From a checkpoint of a small contrastive image-text model: text encoder width 256.
Rows from block 4 of the image encoder of a small contrastive image-text model, named by matrix and row number. Rows with one number belong to one neuron. Each number is 50 + 15 x the weight over its row's rms, rounded and kept within 0 to 99. All counts start at 0. After the name is the row's rms in percent of the matrix's.
After each neuron's rows are labels from the 100 images, of 14848, where the neuron reaches its highest value: "strongest on" is what is common among them; "peak on" is the class under the peak. Only what is clearly more common there than usual is listed. The data: small charts drawn from random numbers. In brackets: how many of the 100, against the usual share in percent.
# fc1: MLP up (encoder.blocks.4.mlp.fc1.weight, 576x192), inputs 0-95
# fc2: MLP down (encoder.blocks.4.mlp.fc2.weight, 192x576, transposed), outputs 0-95

fc1.145 091:63 69 57 54 37 48 32 88 64 33 41 57 68 55 60 66 70 58 30 37 59 28 69 36 20 68 58 45 61 63 55 35 69 40 57 53 85 35 43 54 73 45 48 65 30 49 84 85 41 46 35 66 56 38 44 46 47 36 39 42 51 42 20 49 51 45 61 38 55 32 38 67 58 61 49 55 46 51 52 87 30 46 54 66 53 56 77 39 65 46 63 65 50 59 58 70
fc2.145 071:45 44 65 26 59 69 43 03 54 53 84 52 42 47 54 72 44 07 75 54 57 49 42 81 57 66 51 30 43 53 38 38 63 26 90 46 45 61 47 48 38 57 61 56 63 29 36 50 68 50 77 66 60 43 42 59 69 61 67 54 49 70 39 48 68 37 37 39 40 55 70 29 56 28 51 74 51 32 15 61 58 41 71 64 68 60 48 17 40 27 49 51 32 47 62 64
strongest on: peak in the middle (46 vs 13.1); histogram (34 vs 7); radar chart (34 vs 7.3)
peak on: data marks (79 vs 18.9)

fc1.97 117:75 65 46 31 54 40 28 49 52 53 46 59 97 54 41 38 52 61 47 47 34 75 66 39 55 46 42 46 47 53 35 42 38 50 67 70 49 25 53 67 31 65 26 71 40 33 83 30 58 56 59 44 32 75 63 52 58 53 64 34 50 41 36 51 43 55 55 55 58 52 76 83 35 39 96 51 26 45 23 40 66 71 50 35 59 67 49 45 49 53 65 54 43 72 43 59
fc2.97 149:43 33 40 66 67 61 15 52 64 33 49 61 64 39 59 50 29 55 26 29 48 55 79 50 62 68 71 38 47 62 58 45 52 59 31 56 68 53 44 47 33 56 63 73 57 42 45 63 37 39 46 21 53 63 55 39 60 55 52 47 52 28 35 61 47 35 59 45 64 56 03 37 51 66 67 22 26 20 45 50 39 53 40 46 59 32 68 50 63 77 44 49 58 44 53 59
strongest on: one colour (83 vs 53.4); step chart (35 vs 7.3)
peak on: data marks (48 vs 18.9)

fc1.14 106:57 51 45 57 40 51 39 63 48 56 55 52 48 68 41 57 61 42 77 55 66 41 30 68 54 66 47 36 57 54 25 54 62 51 63 60 70 45 32 69 58 61 81 08 57 59 41 66 28 34 60 90 51 48 40 76 63 57 45 50 45 73 54 66 52 51 69 31 69 64 36 56 64 50 53 56 43 85 36 56 44 61 20 88 61 70 57 41 51 39 54 71 25 30 51 75
fc2.14 113:26 52 48 58 33 52 56 33 61 19 79 53 49 16 50 58 64 34 29 25 54 50 70 44 48 68 35 51 25 55 92 43 58 34 54 58 37 70 55 64 43 29 65 79 60 38 59 37 59 49 63 43 39 52 43 25 69 29 65 51 66 31 31 36 19 27 59 75 58 56 43 22 73 58 54 47 51 33 51 48 49 66 63 38 60 54 62 49 36 73 46 34 58 47 58 39
strongest on: ring chart (72 vs 7.1); pie chart (28 vs 7.2)
peak on: data marks (62 vs 18.9)

fc1.300 089:68 44 30 40 45 58 42 35 52 48 36 55 64 49 36 12 42 68 43 35 32 82 58 38 64 45 47 57 52 50 52 32 59 34 52 96 50 26 75 63 43 63 45 72 44 40 64 31 73 36 47 39 19 54 69 48 36 76 59 30 62 48 54 54 58 35 45 63 53 56 77 77 43 52 75 49 40 47 45 36 65 64 58 29 66 56 54 48 61 55 73 51 39 75 50 58
fc2.300 123:38 52 79 58 54 53 50 53 57 29 69 39 40 27 45 53 31 42 40 49 36 44 70 69 38 80 53 36 29 61 74 41 30 67 55 33 50 79 39 54 56 66 79 44 38 51 62 51 60 49 70 33 56 54 43 57 58 34 57 56 42 38 26 28 31 26 71 51 53 56 23 46 78 62 48 48 46 29 40 65 64 57 40 44 56 29 40 39 53 59 34 52 50 06 44 57
strongest on: one colour (99 vs 53.4); histogram (97 vs 7); peak in the middle (34 vs 13.1)
peak on: data marks (97 vs 18.9)

fc1.180 101:58 31 55 72 39 49 48 46 49 36 45 38 37 17 72 48 53 41 56 50 34 39 60 41 40 72 71 88 45 63 51 51 60 37 40 65 45 58 62 64 36 39 41 50 54 49 48 57 44 58 35 49 48 65 52 69 33 42 39 35 59 54 56 40 29 56 63 49 33 38 58 56 40 53 41 36 47 53 60 74 56 41 74 64 27 54 47 51 50 51 37 69 58 82 36 58
fc2.180 123:36 57 52 33 07 51 61 57 27 45 47 64 44 57 17 75 71 63 43 57 33 37 46 72 59 62 63 47 34 47 47 26 53 58 58 29 59 41 65 37 63 49 72 38 58 40 42 60 44 63 74 43 38 44 75 40 65 31 52 28 57 31 39 57 57 43 43 60 61 54 77 61 29 41 57 65 51 48 57 52 73 61 32 16 59 76 69 33 66 71 46 65 31 30 62 37
strongest on: dark theme (72 vs 30.3); heat grid (48 vs 7.1); items: eight (33 vs 12.9); line chart (27 vs 7.1)
peak on: data marks (58 vs 18.9)

fc1.18 101:54 19 46 57 42 46 36 76 51 53 24 53 60 77 31 33 54 99 52 59 69 34 36 32 69 35 59 60 58 41 38 56 56 48 39 75 58 18 54 41 21 44 68 60 48 83 80 79 49 59 44 63 51 56 41 78 66 43 26 23 75 41 60 40 31 58 45 54 49 66 62 35 47 66 49 37 45 76 35 40 37 58 38 56 48 55 56 66 73 47 53 63 43 53 40 66
fc2.18 100:31 67 69 34 66 45 30 38 47 42 39 29 59 42 74 85 51 32 44 27 63 40 72 68 49 66 75 50 32 63 52 57 45 63 29 33 37 88 25 59 38 43 54 75 49 53 44 39 42 51 73 56 80 37 54 37 52 48 41 67 24 66 38 85 58 47 38 24 62 33 30 46 40 43 40 18 46 35 36 36 18 42 37 57 65 44 60 53 41 44 55 81 49 69 55 51
strongest on: items: three (46 vs 13); heat grid (39 vs 7.1); radar chart (34 vs 7.3)
peak on: data marks (52 vs 18.9)

fc1.68 108:54 39 45 50 52 44 43 91 63 69 20 41 59 60 56 32 55 89 63 52 92 35 37 46 53 49 39 33 26 54 43 42 54 56 37 66 63 25 63 61 13 37 61 58 38 76 85 80 57 68 27 72 26 62 44 61 53 35 36 40 60 30 40 52 47 67 62 61 67 53 30 38 50 77 57 51 33 52 44 48 40 66 40 46 32 46 68 54 75 45 50 51 60 70 50 50
fc2.68 116:41 81 58 60 46 60 72 22 25 49 43 53 56 31 76 61 56 19 42 46 33 49 49 67 23 49 63 54 18 56 31 57 64 42 55 37 34 64 15 55 81 45 56 74 38 38 27 43 63 45 58 27 48 76 71 53 26 42 21 56 25 92 58 80 62 35 53 35 45 42 65 43 52 47 38 39 42 41 47 35 50 60 42 47 46 66 56 34 35 18 53 68 43 51 51 62
strongest on: heat grid (65 vs 7.1); items: three (58 vs 13)
peak on: data marks (78 vs 18.9)

fc1.376 085:88 54 33 50 47 72 52 29 45 47 47 55 43 68 35 10 37 56 57 54 36 70 46 50 62 45 43 38 46 45 35 48 54 45 67 79 47 38 51 60 35 59 48 44 47 40 44 39 67 54 57 39 06 58 74 52 39 77 60 40 53 54 59 59 66 27 56 61 55 70 82 76 42 37 56 65 24 66 25 26 57 78 59 36 76 64 51 41 62 54 66 50 26 46 39 72
fc2.376 107:49 25 54 60 47 52 33 68 54 36 42 42 44 39 60 52 27 73 28 37 31 47 57 52 32 66 70 57 51 30 72 49 39 52 33 58 73 54 40 56 54 59 49 54 53 57 64 78 56 46 31 30 55 51 42 50 42 35 38 48 48 50 35 35 38 33 72 49 57 41 19 50 69 80 52 42 30 33 58 71 49 54 39 37 49 30 50 64 60 52 36 43 46 25 40 53
strongest on: histogram (100 vs 7); one colour (100 vs 53.4); peak in the middle (31 vs 13.1)
peak on: data marks (98 vs 18.9)

fc1.217 091:66 48 52 55 45 51 33 66 45 58 63 60 42 37 72 53 45 84 38 65 50 28 60 46 59 60 27 46 56 50 58 46 52 42 56 52 41 42 66 49 57 30 46 50 53 51 51 50 31 31 64 77 54 90 28 61 81 42 62 50 68 31 97 54 37 49 46 62 61 57 71 37 39 44 38 45 57 49 49 41 24 39 52 47 74 53 57 37 62 62 62 46 69 72 35 43
fc2.217 106:46 34 34 54 58 53 77 46 35 60 63 76 37 62 48 26 54 63 47 54 64 45 22 27 67 40 02 25 70 26 37 46 06 50 53 52 39 50 68 47 35 65 39 37 35 64 60 43 72 34 49 60 42 69 29 69 57 59 44 70 36 37 78 64 54 28 37 62 47 83 57 30 48 56 41 54 83 53 67 41 60 56 58 67 48 42 33 65 60 63 61 49 78 46 31 35
strongest on: ring chart (45 vs 7.1); pie chart (43 vs 7.2)
peak on: data marks (43 vs 18.9)

fc1.404 103:61 28 55 51 44 33 50 60 49 56 32 59 48 69 59 31 64 94 53 92 67 28 33 41 55 40 34 69 62 45 38 33 57 31 30 66 43 38 69 53 33 40 54 72 28 80 72 59 44 56 49 68 36 53 25 79 45 53 36 50 66 56 76 52 30 59 44 56 56 61 88 47 43 50 45 31 65 63 33 41 33 50 31 50 59 30 50 89 57 32 74 60 53 68 38 48
fc2.404 096:34 69 84 45 55 47 39 62 60 46 50 44 60 49 43 59 47 19 38 26 56 52 62 82 41 66 67 36 18 62 24 57 25 43 57 39 36 80 26 31 29 60 72 63 65 50 54 53 44 53 78 59 69 36 76 48 57 58 64 52 22 55 38 48 61 49 51 41 55 48 33 45 70 51 56 40 47 40 41 49 49 68 53 39 69 66 66 41 37 67 51 58 30 70 58 61
strongest on: heat grid (94 vs 7.1); items: three (56 vs 13)
peak on: data marks (94 vs 18.9)

fc1.30 102:37 68 70 32 35 17 41 73 44 69 51 45 64 50 58 69 73 53 59 54 67 49 50 29 37 41 65 62 59 50 42 45 57 46 54 41 53 46 56 48 73 39 44 48 37 63 52 68 37 55 41 88 63 60 29 57 53 33 30 48 49 55 47 43 46 99 38 37 37 42 44 37 47 51 64 56 76 46 76 71 47 35 50 69 27 53 72 55 33 39 53 58 62 66 47 49
fc2.30 140:45 23 42 57 52 42 37 56 52 25 61 60 34 27 44 47 43 86 26 51 36 47 67 45 65 70 66 53 63 50 58 29 52 45 28 41 57 66 43 50 37 56 49 58 61 82 51 63 40 55 65 40 70 33 48 58 43 41 49 63 36 39 34 46 38 21 63 57 67 36 30 52 69 73 49 26 43 31 54 50 55 49 43 45 57 36 55 52 58 63 39 48 58 28 30 53
strongest on: one colour (100 vs 53.4); histogram (99 vs 7)
peak on: data marks (99 vs 18.9)

fc1.475 087:66 54 43 36 65 31 29 49 55 55 47 45 75 42 45 34 55 62 42 37 27 84 70 27 55 47 71 76 64 51 61 31 56 44 46 68 50 36 74 48 51 60 41 67 37 39 73 33 46 29 41 43 38 73 60 62 44 76 71 28 61 50 40 52 49 66 51 52 48 59 69 57 38 56 99 54 51 25 53 41 58 46 49 25 51 41 52 53 53 45 55 56 43 81 60 61
fc2.475 093:26 38 60 52 55 63 57 46 43 55 79 55 46 38 41 61 53 39 38 44 68 41 50 44 64 64 41 37 34 62 61 35 36 61 40 14 20 92 42 54 32 67 74 26 33 56 55 42 56 30 67 47 49 74 19 60 64 27 56 56 37 28 45 56 51 29 38 42 43 73 37 34 52 49 23 29 61 44 42 29 48 58 61 56 31 22 34 36 31 52 49 48 68 39 44 47
strongest on: heat grid (65 vs 7.1); items: eight (38 vs 12.9)
peak on: data marks (85 vs 18.9)

fc1.203 081:55 71 65 57 53 41 31 73 55 71 20 62 57 65 43 52 49 59 54 75 70 33 54 30 69 47 63 51 57 74 27 48 71 57 50 50 62 36 51 80 61 53 46 30 30 77 63 82 41 53 53 91 63 64 47 57 42 46 42 66 35 35 58 40 50 90 37 24 62 29 46 73 37 66 54 50 54 52 54 49 36 36 35 56 52 44 55 46 63 44 55 56 46 66 61 72
fc2.203 079:46 38 39 37 88 54 36 66 52 64 47 53 48 53 69 55 36 47 71 59 85 52 40 77 22 41 55 45 63 48 54 66 31 29 29 43 64 64 33 29 65 38 56 61 55 54 56 75 37 68 34 56 76 29 11 60 44 31 11 48 59 55 46 63 59 53 42 64 40 54 28 52 54 67 50 36 25 66 41 53 49 36 61 70 29 51 47 57 31 35 42 44 59 65 24 38
strongest on: pie chart (73 vs 7.2)
peak on: data marks (99 vs 18.9)

fc1.66 106:50 69 40 59 36 32 53 39 43 43 49 80 31 49 45 37 75 47 65 84 60 44 41 53 82 57 49 62 75 32 31 58 65 41 49 45 42 51 57 89 47 58 59 33 58 76 35 51 28 40 70 51 58 53 60 62 53 74 47 86 25 56 81 40 41 79 60 36 56 49 57 45 60 52 63 42 59 45 23 17 30 40 14 84 50 26 41 49 40 39 51 48 56 41 48 65
fc2.66 146:49 37 69 63 44 61 49 42 35 42 76 54 42 32 77 69 42 44 36 47 63 38 74 30 34 48 20 58 43 60 76 65 51 53 41 43 27 76 42 61 49 18 51 37 37 42 51 26 57 45 48 58 34 76 24 45 53 18 41 46 59 41 50 49 14 25 38 48 45 54 58 28 42 47 10 41 59 66 52 42 55 46 90 18 43 58 55 54 37 83 51 52 53 74 48 33
strongest on: heat grid (99 vs 7.1)
peak on: data marks (99 vs 18.9)

fc1.286 108:58 41 39 66 54 47 33 49 62 37 47 43 60 19 70 39 39 62 52 33 51 50 36 40 17 63 45 83 28 62 57 38 55 52 34 70 41 50 79 34 54 43 52 58 36 45 58 53 61 50 13 53 45 54 48 65 26 59 51 48 71 51 50 49 52 63 60 85 17 51 41 31 43 72 43 47 43 59 66 69 20 40 78 40 36 55 60 44 64 52 50 57 66 86 32 53
fc2.286 141:05 60 54 45 32 50 56 32 47 54 56 63 28 18 42 65 82 31 33 66 68 26 57 69 82 58 45 43 18 40 58 43 52 39 54 58 42 63 65 52 52 23 61 53 60 45 33 37 44 58 72 74 40 60 61 51 49 21 48 57 55 29 46 59 52 45 34 62 43 50 66 22 50 61 27 65 64 60 68 30 55 58 54 23 62 49 42 48 31 86 71 33 43 36 46 25
strongest on: heat grid (88 vs 7.1); dark theme (85 vs 30.3); items: four (40 vs 13.8)
peak on: data marks (100 vs 18.9)

fc1.58 111:85 63 45 62 50 58 08 48 63 29 38 60 68 35 70 63 61 49 40 57 59 60 68 49 26 94 37 44 69 60 57 44 76 34 59 52 62 53 47 59 77 57 62 53 23 35 51 42 27 49 49 61 49 54 25 81 24 35 42 35 75 71 33 50 36 50 54 70 56 40 41 64 44 44 52 57 40 63 44 64 55 47 60 48 66 41 87 49 48 10 62 64 54 58 52 49
fc2.58 134:13 49 35 56 60 82 59 14 62 49 56 36 55 50 38 62 74 42 58 17 59 80 49 48 78 46 28 43 67 70 34 59 65 65 58 73 38 67 69 79 68 65 58 40 44 30 31 38 48 26 51 46 59 55 58 57 46 56 54 40 49 52 46 63 63 39 26 28 49 45 24 51 41 52 36 57 56 48 70 42 61 60 47 37 56 55 64 42 35 20 54 48 65 54 54 29
strongest on: histogram (38 vs 7); bar chart (25 vs 7)
peak on: data marks (45 vs 18.9)

fc1.467 116:57 50 54 63 57 47 57 76 49 78 49 26 34 45 74 43 35 50 50 42 39 57 42 49 00 62 45 67 37 41 58 62 44 49 38 58 53 56 22 44 59 50 53 33 33 31 93 43 73 52 00 53 55 54 46 54 41 46 40 51 69 68 50 48 62 49 71 59 34 57 34 58 46 77 42 69 57 43 63 81 43 44 69 35 40 55 52 38 57 55 34 56 33 72 43 63
fc2.467 151:17 64 56 30 30 34 58 60 46 53 44 60 42 24 30 61 68 47 28 63 60 12 53 66 66 64 50 54 16 44 71 44 36 44 42 33 47 60 60 48 76 47 57 59 50 46 38 38 49 56 63 67 52 53 62 41 48 29 50 52 61 28 43 46 56 45 39 66 46 62 54 40 41 62 33 52 60 55 66 43 62 52 45 12 53 61 57 47 36 99 59 48 35 46 48 21
strongest on: heat grid (47 vs 7.1)
peak on: data marks (48 vs 18.9)

fc1.491 104:53 40 40 36 35 27 39 49 55 52 43 39 64 42 37 22 66 52 24 40 48 55 45 40 65 57 57 56 51 40 35 44 51 36 17 55 60 42 65 33 31 42 44 48 57 42 36 44 31 36 56 53 47 55 48 78 44 63 77 23 64 56 57 48 54 60 45 43 64 74 64 45 72 68 80 47 65 52 60 45 43 56 24 31 64 37 63 87 50 35 90 40 45 72 53 71
fc2.491 109:57 39 57 70 42 55 44 33 55 42 47 43 62 52 74 58 57 30 54 50 63 57 71 36 76 46 56 40 41 53 52 79 53 27 58 40 31 65 33 59 10 56 38 77 53 68 57 19 56 36 70 56 61 63 54 58 55 47 51 54 25 44 53 36 44 49 44 19 40 37 58 32 62 49 42 34 68 51 29 28 33 55 67 66 31 38 38 30 25 27 47 45 58 44 73 70
strongest on: heat grid (95 vs 7.1); dark theme (71 vs 30.3); items: three (43 vs 13); items: four (42 vs 13.8)
peak on: data marks (100 vs 18.9)

fc1.124 098:90 46 67 48 70 44 20 62 42 55 65 74 71 64 47 57 56 61 59 43 65 59 46 45 48 45 09 57 56 58 39 62 48 31 50 49 38 52 32 71 36 42 38 47 34 56 81 38 46 41 53 83 41 69 30 52 56 54 51 52 41 56 57 53 29 51 35 39 52 50 46 37 54 39 58 35 38 75 12 44 30 50 61 69 67 53 51 47 55 42 51 75 62 86 37 46
fc2.124 087:52 73 46 49 58 62 51 45 67 43 71 53 45 52 24 38 62 16 65 47 60 54 25 67 41 41 14 27 53 44 41 56 58 41 93 54 46 39 59 36 42 37 36 66 69 35 68 56 55 46 52 82 55 42 49 47 90 48 73 32 70 35 32 40 49 42 40 70 55 50 65 53 66 57 55 76 48 47 39 70 63 71 48 40 74 64 17 30 59 67 60 52 49 58 60 48
strongest on: pie chart (50 vs 7.2)
peak on: data marks (62 vs 18.9)

fc1.138 086:60 46 59 50 53 49 32 87 48 55 36 58 62 68 57 57 36 47 53 61 79 41 32 44 21 65 62 47 47 63 52 39 56 61 48 45 44 49 25 49 53 71 72 10 29 70 59 99 48 62 44 90 49 63 29 64 46 49 36 83 54 57 66 67 47 59 57 42 44 48 46 44 56 54 38 53 50 64 44 58 22 31 58 71 34 52 62 54 53 45 39 71 43 40 43 57
fc2.138 077:43 38 50 66 52 67 48 25 61 37 82 53 46 25 51 46 52 24 33 53 47 41 68 58 44 40 23 35 44 65 73 57 18 30 50 62 38 65 55 47 44 33 43 70 52 47 62 24 53 41 51 52 54 72 41 62 74 24 53 41 65 47 32 32 28 16 43 75 43 64 58 34 57 56 38 47 50 30 22 38 58 52 74 38 53 40 25 57 38 62 43 32 62 53 54 57
strongest on: ring chart (74 vs 7.1)
peak on: data marks (96 vs 18.9)

fc1.272 120:60 59 22 53 44 38 48 63 61 49 36 86 58 61 53 43 41 48 62 63 65 46 06 57 38 62 24 68 51 27 51 36 62 51 50 40 39 49 60 87 51 69 62 29 40 57 59 88 53 62 51 56 57 36 52 47 42 52 53 80 32 47 59 51 44 66 54 50 64 38 43 57 61 42 44 34 34 57 22 43 35 33 25 93 37 36 51 48 65 56 45 71 58 39 42 53
fc2.272 165:48 34 60 58 54 42 56 49 33 53 70 68 27 51 69 60 52 53 63 67 80 41 52 38 61 40 27 53 66 46 49 93 59 31 45 33 29 61 38 52 33 15 41 65 43 74 62 25 38 51 50 80 56 55 28 37 67 40 31 54 38 36 53 50 33 48 25 26 63 38 53 37 40 44 17 40 61 68 49 34 29 38 74 60 37 62 53 52 40 63 53 51 55 82 70 32
strongest on: ring chart (37 vs 7.1)
peak on: data marks (58 vs 18.9)

fc1.422 092:58 33 53 41 42 51 27 67 25 62 59 66 60 70 52 62 47 71 67 29 40 54 49 33 55 35 57 79 37 35 73 52 55 50 17 57 53 44 53 48 34 30 67 50 42 77 59 53 44 29 29 62 43 92 56 55 55 52 19 33 54 75 60 80 43 53 56 59 59 51 41 27 46 45 64 75 50 63 37 37 38 52 41 48 57 59 68 64 51 38 23 59 52 56 20 50
fc2.422 069:42 33 41 58 66 99 50 28 65 40 91 63 46 38 62 54 32 20 28 52 64 26 40 62 50 36 31 28 78 69 41 50 30 67 63 37 27 60 66 29 45 38 60 46 62 52 34 63 65 56 67 62 36 50 39 61 81 49 55 47 50 39 53 67 35 26 23 75 53 62 43 31 35 51 36 53 43 49 48 40 56 27 68 72 51 48 47 49 64 46 41 57 62 48 49 41
strongest on: pie chart (48 vs 7.2)
peak on: data marks (39 vs 18.9)

fc1.415 103:58 42 41 49 32 37 46 63 59 53 38 64 43 53 30 28 64 56 32 39 43 45 44 46 46 55 56 46 50 42 43 29 39 31 34 55 53 53 66 27 36 45 41 44 42 48 51 65 53 55 46 64 55 52 42 85 40 66 51 38 60 54 67 54 45 56 59 47 53 57 57 61 66 84 65 46 62 68 45 65 58 48 32 68 68 39 49 62 74 32 79 43 54 65 59 63
fc2.415 085:51 49 49 78 43 55 51 43 84 52 21 41 71 56 56 49 50 35 37 70 58 53 54 64 62 65 43 46 09 53 63 58 65 25 27 74 42 46 45 74 47 66 66 85 46 43 55 28 58 49 55 52 45 43 67 45 38 21 61 35 42 37 60 18 42 51 53 58 34 33 59 36 51 62 55 67 47 60 12 09 51 41 55 49 49 43 46 45 22 34 48 44 39 32 41 78
strongest on: dark theme (89 vs 30.3); heat grid (62 vs 7.1); items: three (43 vs 13); items: four (36 vs 13.8)
peak on: data marks (100 vs 18.9)

fc1.261 111:66 75 42 45 37 28 31 70 57 57 46 91 51 53 53 36 32 65 33 59 61 38 51 38 63 59 47 51 62 62 43 24 56 57 46 50 61 29 50 74 47 61 76 16 49 71 54 69 42 32 65 81 36 52 37 59 54 61 44 59 50 49 65 43 48 72 52 54 49 59 47 60 47 56 69 60 48 70 34 45 41 43 44 75 52 60 71 43 49 32 58 94 34 53 55 71
fc2.261 080:54 36 25 44 55 55 03 51 69 50 63 60 56 40 53 75 54 43 42 44 62 48 67 38 35 56 58 49 60 62 67 37 67 58 53 44 58 54 49 36 34 37 25 56 51 58 79 76 51 48 55 66 68 53 22 45 66 27 39 58 57 36 48 52 33 54 45 62 39 32 43 29 71 73 47 50 42 36 23 55 30 51 33 62 67 35 43 36 40 25 54 50 80 53 40 58
strongest on: pie chart (46 vs 7.2); ring chart (30 vs 7.1)
peak on: data marks (72 vs 18.9)

fc1.393 098:72 35 48 41 46 53 35 58 40 54 30 61 87 63 63 61 44 59 60 64 67 55 27 20 25 66 35 55 32 30 68 26 54 57 58 66 39 52 43 64 66 70 47 27 35 51 67 77 52 75 41 72 38 68 29 53 40 26 34 67 58 42 47 68 47 62 65 65 46 45 54 35 30 39 39 57 26 64 40 56 61 62 60 55 38 64 69 50 48 55 27 62 50 29 19 34
fc2.393 110:56 29 72 58 56 47 47 47 31 51 67 25 30 53 48 49 43 59 49 60 56 47 81 49 61 36 43 40 68 51 29 92 61 31 50 26 37 57 33 51 27 51 52 61 36 57 68 14 69 25 61 50 64 65 37 49 60 52 55 50 45 39 60 02 35 26 20 36 55 46 44 49 55 61 46 35 76 49 52 46 37 56 56 45 52 45 25 47 51 44 55 63 55 60 64 70
strongest on: ring chart (41 vs 7.1); line chart (33 vs 7.1)
peak on: data marks (48 vs 18.9)

fc1.554 082:63 58 57 45 37 45 06 73 46 81 62 84 58 43 62 55 50 55 32 50 64 39 46 63 44 67 39 21 35 57 26 46 50 53 61 61 54 35 49 41 63 21 46 58 65 41 59 67 33 38 56 83 44 73 60 57 73 54 49 44 24 30 73 70 65 47 44 55 57 61 41 29 55 59 55 41 39 61 56 76 35 66 53 52 69 74 60 24 67 64 60 64 65 84 26 60
fc2.554 090:15 36 44 59 57 62 62 35 47 40 90 43 59 46 29 48 58 27 50 41 52 55 26 65 69 40 36 50 49 62 34 45 24 63 54 42 38 55 78 31 47 50 81 47 68 28 39 72 35 41 62 61 50 38 67 60 72 61 62 33 24 43 52 67 48 45 40 56 55 73 48 29 49 40 67 61 61 36 35 52 46 25 41 47 58 73 46 47 49 64 35 59 66 38 43 64
strongest on: items: three (35 vs 13); radar chart (33 vs 7.3)
peak on: data marks (69 vs 18.9)

fc1.2 109:42 45 42 58 41 43 52 72 53 53 46 52 46 66 63 56 69 47 17 46 73 49 57 44 47 66 55 35 59 31 56 55 70 31 48 46 80 47 20 54 55 59 82 55 28 47 85 67 30 23 32 44 59 46 23 57 55 42 16 50 57 58 41 54 59 49 68 59 38 68 30 44 68 76 53 54 63 34 37 59 49 43 56 60 36 39 84 67 57 16 35 58 49 45 73 54
fc2.2 131:83 51 61 31 62 72 21 08 57 41 34 42 58 54 48 43 38 45 64 63 63 73 62 69 68 41 44 48 47 50 52 67 78 35 60 58 53 37 56 38 45 52 34 50 43 37 37 32 40 81 46 30 47 58 60 64 39 72 68 54 80 50 41 34 58 54 48 31 66 58 57 49 43 39 63 43 28 48 32 54 61 55 70 31 58 52 38 58 50 52 66 38 42 71 59 48
strongest on: peak in the middle (43 vs 13.1); heat grid (26 vs 7.1)
peak on: data marks (74 vs 18.9)

fc1.207 109:61 53 55 52 29 56 24 67 68 52 64 69 51 42 44 71 36 51 39 56 39 16 63 69 45 55 47 51 32 57 53 63 34 47 54 44 55 54 47 70 55 24 52 34 75 33 56 54 48 54 52 71 53 56 65 40 81 37 69 33 45 25 56 31 22 44 44 42 55 37 45 47 43 42 55 63 25 56 40 60 37 35 58 63 58 67 47 21 65 90 56 53 38 72 62 68
fc2.207 124:23 33 51 57 50 31 78 60 46 40 68 44 61 57 40 23 47 55 66 31 54 70 29 41 63 39 50 41 49 38 48 56 04 53 60 63 40 41 63 31 51 75 75 49 62 71 43 53 50 37 42 53 35 44 64 47 56 85 41 42 33 42 60 68 57 52 60 40 31 83 45 42 53 37 79 60 60 53 63 60 63 55 60 50 35 68 49 56 44 92 33 39 51 44 59 39
strongest on: pie chart (60 vs 7.2)
peak on: data marks (88 vs 18.9)

fc1.35 095:39 58 57 20 54 00 34 60 47 63 51 43 80 48 62 71 84 56 51 53 55 60 70 32 40 45 52 73 51 47 55 46 44 47 55 42 50 41 62 59 59 40 41 78 44 46 91 38 35 49 51 58 62 58 31 44 60 24 39 44 50 41 34 42 38 99 45 45 38 43 46 32 51 58 79 44 73 26 59 51 46 43 45 48 24 43 53 51 35 47 47 59 69 60 50 39
fc2.35 128:53 19 41 78 45 60 53 56 51 29 49 56 26 26 59 44 27 79 11 47 38 36 64 56 49 68 57 51 46 54 69 46 42 45 32 65 61 49 47 50 39 55 51 52 53 67 43 65 63 40 42 33 44 53 63 47 33 41 59 62 41 47 54 65 48 00 51 65 62 48 33 51 60 70 21 45 35 37 53 48 37 56 55 25 68 30 58 39 65 81 51 41 41 35 43 56
strongest on: one colour (100 vs 53.4); histogram (98 vs 7)
peak on: data marks (99 vs 18.9)

fc1.176 101:61 51 34 59 49 41 42 89 60 48 46 52 44 69 56 41 57 49 19 50 60 41 50 57 12 69 35 43 48 44 40 58 55 18 42 58 75 49 13 40 56 45 51 57 43 51 99 70 54 44 35 72 58 24 46 53 45 38 36 32 46 61 35 47 57 45 52 36 71 60 45 62 68 90 54 59 49 53 50 70 51 42 41 60 48 56 55 42 70 50 71 61 23 62 68 67
fc2.176 081:23 41 57 58 62 87 50 27 69 57 53 45 51 43 31 41 41 23 55 47 75 37 29 65 68 49 43 23 50 57 28 66 58 59 70 67 45 44 51 38 45 69 40 32 60 47 20 67 49 71 46 68 63 43 74 59 59 71 58 64 46 42 31 60 79 33 26 38 49 64 37 27 46 45 27 73 31 56 42 51 34 53 65 49 75 59 44 36 34 73 55 34 33 46 29 45
strongest on: peak in the middle (73 vs 13.1); area chart (57 vs 7.2)
peak on: data marks (91 vs 18.9)